python train.py --arch="pvt" --model="image classifier" --dataset="simulated grey scan slices of phantoms with and without marks" --train_examples=245000 --image_size=64 --crop_scale_min=0.8 --horizontal_flip=false --cutout=0.4 --targets=["part"] --num_classes=4 --norm="rmsnorm" --norm_position="pre" --activation="gelu" --mlp_ratio=4 --head_dim=16 --fused_qkv=false --qk_norm=false --layer_scale_init=0.1 --parallel_block=false --inner_norm=false --moe="soft" --num_experts=16 --moe_every=2 --expert_mlp_ratio=0.25 --slots_per_expert=1 --shared_expert=false --patch_size=[4, 4] --conv_stem=false --depths=[3, 3, 3] --widths=[80, 160, 320] --mixing="cutmix" --loss="binary_cross_entropy" --residual_init="none" --optimizer="muon" --muon_scale="match_rms_adamw" --lr=0.0023 --momentum=0.9 --nesterov=true --orthogonalizer="newton_schulz_5" --adamw_lr_other_params=0.00084 --steps=11800 --batch_size=256 --epochs=12.3 --lr_schedule="wsd" --decay_fraction=0.2 --final_lr_fraction=0.05 --warmup_steps=1180 --weight_decay=0.04 --adamw_weight_decay_other_params=0
Rows from block 2, named by matrix and row number. Rows with one number belong to one attention dimension. Each number is 128 + 32 x the weight over its row's rms, rounded and kept within 0 to 255. All counts start at 0. Numbers have three digits each. After the name is the row's rms in percent of the matrix's.
# v: attention value (model.blocks.2.attn.v.weight, 80x80), inputs 0-39
# proj: attention output (model.blocks.2.attn.proj.weight, 80x80, transposed), outputs 0-39
v.19 112:169125114123121142143162127144100134125153116126167128085089156120111142137165143058191050132110169160144090069082085140
proj.19 105:121117135121155080134090146162150126092082133136100073187152153169077081114144181119123171142081101110092168106181113131
v.20 098:144117156075130129175149133081120135165161098170139140147172161138200119173146094086076128104133111093131138171083071125
proj.20 092:085135148159176108115145088138112067134126114103081113137117143135092124084158159162139153081125162170170158074073150161
v.21 090:058140104073102131128076119178112201120115142143086130177081164142117126184083112099100110140169098149145120095084087110
proj.21 091:116067147160141103176167126161117069151101144129150078082134090159166137070179164141124141130114217117116132165162139141
v.22 110:156125081125110158181140127117130098088084131132143131187076109125095069138140164102120141178107105107147142116074177115
proj.22 102:107159206092145156076139169117137095176123097187142110116134130123119152112142091141107130085150112134095097063092137173
v.23 105:078074119122124098129156123165094131141120157121130111156152120147077140103053159117136105118159084118114175106096135110
proj.23 099:186147110094152177145146139071147104093065142066111116085099095169178132129211128132130140127094175142114161138125106168
v.24 092:108069157143140097078173096120084173148171090111161154158164116162106152095113145092142141107123168098089207128094101095
proj.24 093:097154130100128126170118077144137102125137191043067156104114149150149158131163131152106076117112127178169100128122102158
v.25 095:172183155092075112155138161192122071142131094125116138079089164120129139149131194138114146187102130137097105108128123150
proj.25 090:114080134109188133107109174137087141100113103122115137169127100108099078147093094070128122137108138114141127112146076100
v.26 106:073040161085136164179143149135156119134100142114132108133071146141140090163098138156139119128119084134141122146101094112
proj.26 091:169174160102135136063126127084093120096124147154126113162116089121048131092185129099130111117146149119095173074129128168
v.27 113:101139138123214139103156150082132152104180129147147157129113107100183144137136157177100083117119184082154141139181116107
proj.27 116:174121098144130071104119085077099162149121175126072091087151185130123139101092090127166091083134113174140129155102116133
v.28 085:112097153117128149174121141137157085098179168158127122123211113093089110086088135164112129097068134101132107149146121084
proj.28 083:133136155133130125082138146089091179207091080100140147136158119089115107150142105121080118118131183165117113133114194110
v.29 105:082088089099143160113135091103034124174162122110076157131089088132118115116134150078119127136100124113168151175107110111
proj.29 107:119160141204146126155130111090147067075100175153116134108128103144111147107110165165101115129163088119146135147091070201
v.30 085:125074157094101162115122102171124133117125153118095133199106054116121110136099116071164189137094127115107079080144173124
proj.30 098:072153146141103095146159106128108136088105120178128095119134069154214120098140064153129146163134118116159173190130104198
v.31 101:092103077128177120158137108090141133071135107123061101182138083144103074097130099119081099117152125162119100091097116119
proj.31 098:175128177117133155105142118117136044143096166102227093108109144104152169093182126162125124131114186117114143116051123136
v.32 104:122137118156147109161112132171082155096175173133136146122115123108133222128163116134134164051125126106163106153132102188
proj.32 086:116182170082065161125184120105152132132050132141088156119177153145151115158112156125135146205133116171139134123118168069
v.33 109:108177076107094105081141060106087141080145131150082121130116094119190201111068120141050134088119155090139152144118154161
proj.33 111:124090162074192155096083128140153095184163139110205085156124168122109069138123123125159133131113129130102145103162072123
v.34 119:106151086211177141124102122160103097109123109127112121069101121121135131104143082098122069129183104112133065108062087112
proj.34 125:142121173144090105120178177095126112137070142142118172116183123131120157101108154169112094075069143117120174163104136132
v.35 115:150190088165187165134115138098116065094157130122136141125133128106140132078149134132105154095187133145088132144126068169
proj.35 101:088100118121086148130153180161117141210111177144107130114102090136156164148154133102093163120120101070210136139081170062
v.36 117:129168195108095173136188158140105120179125111145160150124128129122136125175180074122129132146112123205053160054099106126
proj.36 107:148126098154102089132126109112077165040131147101096104117110172139131153150132210150139113162130129109116150187147175187
v.37 114:105101151141119168189117120154108096167089085129132141147182146143134117147110083129100074059098172110148097125121135138
proj.37 101:187138125147156112115112148089111145112150107122147130075102082126106163115125189079134100104147064150152178118144117086
v.38 107:106094104136160091105105081202121131130113108122116155183170184117154094150136108068158103131113144059112134140135150133
proj.38 103:164110221105123132099118140086153148115158097146125047103075069143129142086132186163142083068162099127131084067184101127
v.39 101:050061157114144149148170128117086201132136094197127153108167081069131122123117177190151127166054129137134134168087129084
proj.39 101:172143086137114157118083107185147082131145167140121096127124131145173109120106123110096088073185105095142166104145124080
v.40 116:177112092116062156148158143141104101123140078159163115084168150096157109148158079061129082194086133083160136128121132111
proj.40 098:110128133135193108105097079172114183121097090105079093162091144133108140075143201115151103089112113145126143121207135157
v.41 128:175107108107099188142141127140146138138110149138117086187113129136118099153150106126172130133107119108057131136099143104
proj.41 120:158095170146162083126096136082133103099120023091142157118124174077158092085146162152132080127152142138095094091178140176
v.42 096:143126079184156157149189149074125112188132090153120135141127102155132145116156100161165112106112110134130077110162203080
proj.42 095:149145149128115097120113086174120188099078177109132121103190186074124131150154126149125121176162119183111143151121130153
v.43 124:103184104143162109109158151115121111120101132090137155101149128163103166104117096177160192086126087073146123157134108157
proj.43 109:104121115093083141158134134116127138162148134180160092130142146076116156103130093105065177182144139199144150150087108099
v.44 132:145135128163194138139159156133115047110130139082106117127148097131137130126134106130139082176183085158100086107127151110
proj.44 104:095128114142122129138111130125175164140099069158112156164104145080090154083141181173125081093111141085167133104149136141
v.45 117:151153121098081142119102105116092162160150074154118139157074158134144140185124134109177115145125136162141116156148043110
proj.45 109:135121115170181135186148125133157086090121124104104162058180084113083115121102087147118147103122142056108111118093146179